Weights of a small class-conditioned image flow-matching model.
Model: 5.74M parameters, norm groupnorm, widths [64, 128, 128, 128].
Training: 5700 steps, batches of 64.
Rows from block 11 of a small class-conditioned image flow-matching model, named by matrix and row number. Rows with one number belong to one channel. Each number is 128 + 24 x the weight over its row's rms, rounded and kept within 0 to 255. All counts start at 0. Numbers have three digits each. After the name is the row's rms in percent of the matrix's.
After each channel's rows are labels from the 100 images, of 14976 (inputs lightly noised), where the channel reaches its highest value: "peak on" is the class under the peak; "peak at" is the part of the image that holds the peak. Only what is clearly more common there than usual is listed. The data: rosettes with rotational symmetry.
# convs0: first 3x3 conv (model.decb.1.1.convs.0.weight, 128x128x3x3, standardized in use, each kernel summed), inputs 0-127
# convs1: second 3x3 conv (model.decb.1.1.convs.1.weight, 128x128x3x3, standardized in use, transposed, each kernel summed), outputs 0-127

convs0.59 095:143120102144156103105098105095150155160171111130125196150133094133105145156126151150109168111124075156124153123148127159118171119147144134110154080154131122137099139121115129139182098125176094139112129123122118131075134136104100134119125106113107142150149136092137153149121106113174169147110094122110093094151134138087105149113102109098133132108134174105110130103117118134155172139128
convs1.59 073:127151121123133135149143144139123143093134122128148130079131147099143142143116102122164162111126176115148062160107123187122126130109133144144109194113124118093155141117157092133175137158107149142098144140122157154159137150107166164154133159144123159190115126118130140128135164130155171117142165149144166134088112140114085117141127128137156104132125125161101139098090121133140131174143
peak on: backdrop
peak at: bottom right; middle right

convs0.110 096:120146152167124164173063117138116121155186141149138105143115141124150107174138129138130117139132132136128130145080118142083097116103149148097145096132133109113130136102146114113151127116174113145143124141132092148107161143157099159150097137083089146148112103078106136118132068133118142125137130086104139115115107090120095139143111089129128146127126177124137119184116115139144161151168
convs1.110 096:095076114105109094131118120145129163168114159152096153107115138173137131126110101088103114130128109133132124156164097135117186112125092104114142156120123135099116114150141121121142131174110114111110116092070108160140104144123108123107114122153145112115130136164093123169167144120157128109142148161175150132137149128150194109125125186149109162148113111121082118095135144138127122092108
peak on: backdrop
peak at: bottom right

convs0.106 089:139183099103136127094099092148177093126134137149144152159161133110144140133126119121137100109125154140173104130129117146109112119127166120115072138130139131131134130111173129145173096133135152112102132104118110109097124130113097142133104133111157134126132131159091125106092159122140121138136153170136172130065139185099139150105169147173095055114095129147107114102131122132106134113144
convs1.106 071:134100129130123154171110115102122140085102131147127175063129119142116124124135132081120153134133118076104080155139093141162124153145159172116144090095123116101105113141113084103137141113092146163099165096133129112148106127161118151121094089125144132178113132109127123128117164109096178113131090127102072118155136100124106112155090116125105118140129130129126124123143121123106093168146
peak on: backdrop
peak at: top right; bottom right

convs0.124 132:088161111128083131115102095104111148122123077121131114131135117120149135125133148116141100168132130117132135137093138122112116111114073128144139136097117132085089116116116130112128114131087134126105101088110101148127118113128124106108105073120113165105134098160137144143142136146127135140146155148163185167183173150138139152105178165166143129178118142119147111135100163120166172122175
convs1.124 110:079112156143198128132183136139182104155103141123125120115135111136130136097104125102115148138125113160135127118170145135119137109112170103145126126129180160166159119156121135113113113129196113089145117151143143142133122092123117106141168146144129094148127087109134139109147108153130132131157089116131143120109116069108122128097114087120107135087131106152168147137142135136153109191120
peak on: backdrop
peak at: bottom centre

convs0.27 101:159140176145105151135098095121144160111111118147115096091126126148143169157166143122111121129186102123127119144137130146130143139094145076129120104147123097130137126124145141121117133127066128135124123091137141150084088115142155118139132126137141148133149142145179110124162147107154112110135133192150136122026113101140091143120150142130103125150098122109080136142090146130113114123144
convs1.27 112:117112107120132138075151160144142121094124147100100145135151103116159110119114132105149106133130165126151123155066146126075124142160156142146120087107126146174091151185099117105170133089140149158113150173095115135098126122135119145109123119140123102143122130125097130099089095087122140138129113095130118152148135141104129104154124155089166167098172150156117086108140112149135099159131
peak on: rosette
peak at: centre

convs0.16 103:103164125155127163194100095169158153172180123158139131104165111152155169137120130137118107135126126073165107113131125135101105143098144142104126097157134132119148136110150129097101112136060129099158130127140137111182102116174126131151122107118147148109152122084115097133123101115118150125154127135114144112108141105162103161099151087133110123113102095113127111140103122151109164110127
convs1.16 083:164113146123128146119128114137094143108085154085101128168102129146141084155116139128135126086140139138105158112114141153117150121152152111153156160141127107134113098148115145120185143118189110086167145143146112148129110081108134116150142109143164128149096129115089141117122126124141172095138182107125159167095149170150180137097167119120151154157108149142133157131137105095119129133101
peak on: backdrop
peak at: bottom right

convs0.72 090:130123098126117137150171102151119116129109099112091155083147178116121124140153136124075108116133144151134146074106108101114113144107111171112137156154152132132141082149130098143147130156104149146090136141123108138147090120130095155122152106174150118139120143149108067177125087152124119129134138129129138169166141167055126120106129122161122115142117154129176114078135136138120137115123
convs1.72 142:144142138135151163127124132119157155152127132163156156151121121156129132155126125134126123100128123085146090156145173146146129088139125102171132110133110143128147169079109129127096101118144127120142125121137123143111110163123179128078129122067107129108120119136126194092155159154185145137130132119144094152106115141166122117143081083116134169131148095140112101154118119075170120150142
peak on: rosette
peak at: centre

convs0.103 073:126166111127165139140076098105149161113140141119143136173137100116155108123125143168089130121111102118131128109090134108083132106098137132096132105136174143141157134105159155163158135119187122107155155163134119153134162153112131169126103141108133105124115141173148131135082132133119111113206131108114128146150126178079117133123126134099101116096132103104107125079113110133123123100108
convs1.103 075:132080122122109099140102129095142136164115100152165163120110115133130152139129129110113127120116096109125129112130121128161106133160084129096139140140123136135097116145096098106087112184079149106100110110114175146137090151160134143115134121113161153102147140132142121121095135108146175137111148155111084082125120097119138101141145118195138143157133140102117164165153115146143118052146
peak on: backdrop
peak at: bottom right

convs0.69 116:127091124101130122101110112145148146146113125164103098129087133140096130118163144113089131132123098136142165172164150125138156143081137115151071109113098143116149082154151132171127120118134119169138114128138107156108164226115134141135115144145115123087105096124134128148121120168143101121134104088168122153147124128137114136158099138113117128140119117147116123113126137153162052121125
convs1.69 107:156123164142139111141135107137188118151130095109112117168141150146128120154146162150165139121125113139141132150160118148147145193127130106151087153121154109157124164096119155125119163106146093197135133129119164126073121123141116122125152140131113113161147133165182135118153179116119140177108134138131116073128089131120139101107099141174126171113150124138115124126151128127099164130136
peak on: backdrop
peak at: top right

convs0.97 093:159146173115150160143089119141164151152123132140128136134117093111121115116147149150086135119075143119136112110109102132056097128106187137058138093124133129108128118118127155116170117094163164136169148119168100166166137126145101177130107137107119136182139126139152113156119104136131089136117132118117125125164124083090104112115123097137107147157139133144123104102133127147127125110145
convs1.97 100:076082132118107046100119162145121144139129116140133151132118111148113163148123133100115090141127126104148183135141138103166159085140045111146145115112134125091146117082119114110108144112099097087094089083107104146122132109162122110123121131135148130102118150107067128146124160105144144153111119134171136127106138147145148148139127144127125118146121109164127140110133146155122142102117
peak on: backdrop
peak at: bottom left; bottom centre

convs0.100 082:148166167150157145160101070112146183138086134135120135162097098140107116109089135125156152122172115134158113110075105122085151118120147174099136077164127130126145133124133125136150124101165128118129130117117114169166123099158129158129116127104141138114117147110115150120136060118139095123138113097122124125188102106119145114156134151106077121113143130119108145124133130105167151115153
convs1.100 087:133085136119176096124129132138109133128128117127110115134192151118155130128101084121120166100121099128124138130115128112140113169098126096109122101105110095094123136110117118126112097129123141090184061159122172135113123096079122157162130109153127125141141144109135122136132108161159130097112123175161116104118128158124118072105131129141090115134081079124136165105111145161097114107096
peak on: backdrop
peak at: middle right

convs0.65 132:146104151140126128128095083150142158113106123154130135125156093149156146141145115138108159085157095112146120119098111162086123109127108107100112117126140144142125146110166095113171146159096118116124126111138090145120124124147085167146115085105097114126120121126154162152136097149119086107154117127140142105184126149153103100112132086136210163140136138089113151100116121165160153136155
convs1.65 144:127168124110068083168135134108141127108143164116103140133096144149126078136142111143120113127112141154131122131093119115153137127090131133084078143135123119078128142107122175110119084130144140119130096156112129106148127120101115089129123167148119149152130173126157113146138144127136152122135116091115147138100115138134118147132172214196098116175133144136106107169140132107139116121115
peak on: backdrop
peak at: top centre

convs0.3 078:104121103140128135101098212129135117109140105076100088092106129075132154160116126175158137115123147120129093192141120165159135119170113139132135094119133124149107152108098169155139143112133116126131128095109133192125136150115146091135138112136134155133114154130126171109149125106089142112134148164139089137142133108105108161130109157114126110127129155153107140111158103120088100130114
convs1.3 104:143144139127112130124160101137117094139139122098139081151126109160143135114106106097092135141100136150144141169152137105110159133127140096113114155110159100124153113141127101120131162125130134132126126173160120051127122058154100121104129181123103121096096096137103105092093122159166104183134107115102096107150140109138126076136149128170132126132118156096121103163105147143135143111147
peak on: rosette
peak at: middle right

convs0.101 110:121096163104098112099102127142143127174155195153133157145151096129123143156138130118111149147140129087160129123116064136127143115125166160133134130121118171111152119126116132121162112148131083133138141161148088160178105121138138145143086142137100132081136130129104132133126124130142098136147102111115158131134088120115114099065054104105126120137143109143152104108109127145139170112164
convs1.101 104:150051114159181169129174142118133139159141107139140128142136152132143098128116110155156101131120164147112132124123166109124168148136099112167129102130131107125103113161125136112079173139118162108132130102112139093083158126079087118142095108114135109125113134117143110138137099127129115131119148130129127184105153141133090190162147159154125123144162119139132151132164108097112097158124
peak on: backdrop
peak at: bottom left

convs0.25 081:121155148148131113151107133118146118106140123105097132091128135145115099111126141082112110096139085141147153120099093142106135141146151189127171141121126115151158148126118131122138162115115114146069151137170113140092121051135145124160142128088086145128172098128108130144162188111106167134150141185120127096151123131096119120119115144167133133133135127090103118119166140136085119127141
convs1.25 087:186092144131133118117154081135183096158131157141168171137126136120130120143156162133179126111116135126134118172143090132089132132134105096171065076113105151130131160143113151113126163106134121135169147129135132151129129165118100178122142123172134098091128146116130161097122127113108126116155155119140152123105133159117158134125136156141150162117111131153132148120102132094184134151141
peak on: rosette
peak at: centre

convs0.74 125:095052129153131108132099140146127144109108177141101133134129098135096097161137117115108148140149107094136110096139065133092137149135121117127148134124139139164082106103155149140122127137113113145152128105143143135104131120101142157111117107119127093125176127195110135139143104149145082159164119124135165140192111159122144079147106131086147103136135101120144139153131157120159136159110
convs1.74 123:078164161111097125106118123108139103114114133144157141116160142081127166124110158112146078128144138097140158147154109149094124128115145137143155117149135106105132160146152126101160176153153135108097092071105119149183140137120147090135151159121108134095082111089104156136177117124104114103092128113130142133108138121139144162133118080151095134147135102143143102106167121115133091097120
peak on: backdrop
peak at: middle right

convs0.52 106:142098166136109139181120096131139183144141130154107133137123096125161111138138118145142144120144110067131142073144105102099107131101106119107107095145149133114133137158149128140163144166192113126143163144120105141106118119145115142151130078140111146106138125098113128176147084145126117107143099109126101120197107111129122104118094074122152180154156111134133115125102124132156131103151
convs1.52 104:112136094087111095076086152144186129096120158125126140121125139134110126149170098116100114102091152133163151129102097135147146096086082133117156131118090123110137102111120123136137124058116099091172112114144118172119133162108116133146134175089125143114140119148114152133111106118118134096126137111134150098104109158148100122125171122123113096168122129076127109123114142169153137132102
peak on: backdrop
peak at: middle left

convs0.78 101:116117123132123134115132110157135132072074131157118125114106105084156112127120082176120140049136118145127150138148097148133121151148101098139147111106142112114118157109129127139149121141176122140104147140138100126102164126134101156144154192185128146111133086113130158124130156099089079128165142129142107136123141180121128139192117144161134111122131134132134084117113125113101149109125
convs1.78 103:188146168142158158147167135112151106153157145122109123141137133102095133119153125149129103148107116124102093168157150105146097134101150140147122159099111141157136127135168094123135085146125103170118126087136114153136122097148121105143111118094107113157134150127139137163132115143144137148153130082100145106166170097142120145134125140109159136060153090142072100129157138120086162146110
peak on: backdrop
peak at: bottom left

convs0.61 098:143115108155152134102123144076164122131167101169128146150118121127123104155099088130146123131085117113133125099145141158138142151132081134163139128127125108147084137131120067117134101149192109115145094154129057101139103141093087114151129109126131134099161116112169147143155117115131130117183131096127162134158130146107140135148167082129122126137133085157138106114115123171119144141138
convs1.61 086:106111102118106170135117138124130135123104148125130101114095165103162118142161150125112146136137158093130134149138103108141156102149177155123171134132125158129140133162134167099131134139124097097131169067155109136127142140175157170148137115168128133104132117125123157141163131153123124124107139127087047102096142134158108137142114086095123078121129189118132112165126134095116125113109
peak on: rosette
peak at: centre

convs0.113 094:120087124132140130163141130142151114155156138147153146132110116151125163116095101154138122099091139099147091162096154121080134131148084151124126154120111175124142153124140115121145124134129127162165125146149137146141140126170177150149141147146127114135127115133128083123115089133103107102112176155105099097085138190134074152139136149128112130099089145083094090122103105124091092121156
convs1.113 081:084121161122152141067149149137141129092112150121138088104084140107098131121116162099171113127137130146104123104185079133128102160145147167081128112126088106137128139082149117114128130068116126125103127149097114116146135136113095104108120133124161137127092139154142134135140140147131128184159079096188160128128144099142154126114135100129144148146142141147121117098153148097140153142145
peak on: rosette
peak at: middle right

convs0.99 115:136126145133134174112088126150153141129171175141127117084131125143130129127145150086126126141125122116116147106070070124117111140135134114131100144141137161168130140116169138120140170144139153121141133162144085162159136113146128142146114126122102130093116111161089129138130117136136072129100141139134139134156131099125102130006091096141132131161130097105125113116130142160142123115130
convs1.99 092:151060164142130108138132130109149102152101077134119118149140100109142151148164089110123121114116144146119128142139146163151125123127094150069109105164149124124130140156135141142106159112083107154147126096152166103135155079153118111136134138051133191120143139104133117133131170155130151133108123154117145114097159150137119147135175156128129146145142133142109149126125128112100115193117
peak on: backdrop
peak at: top left; top right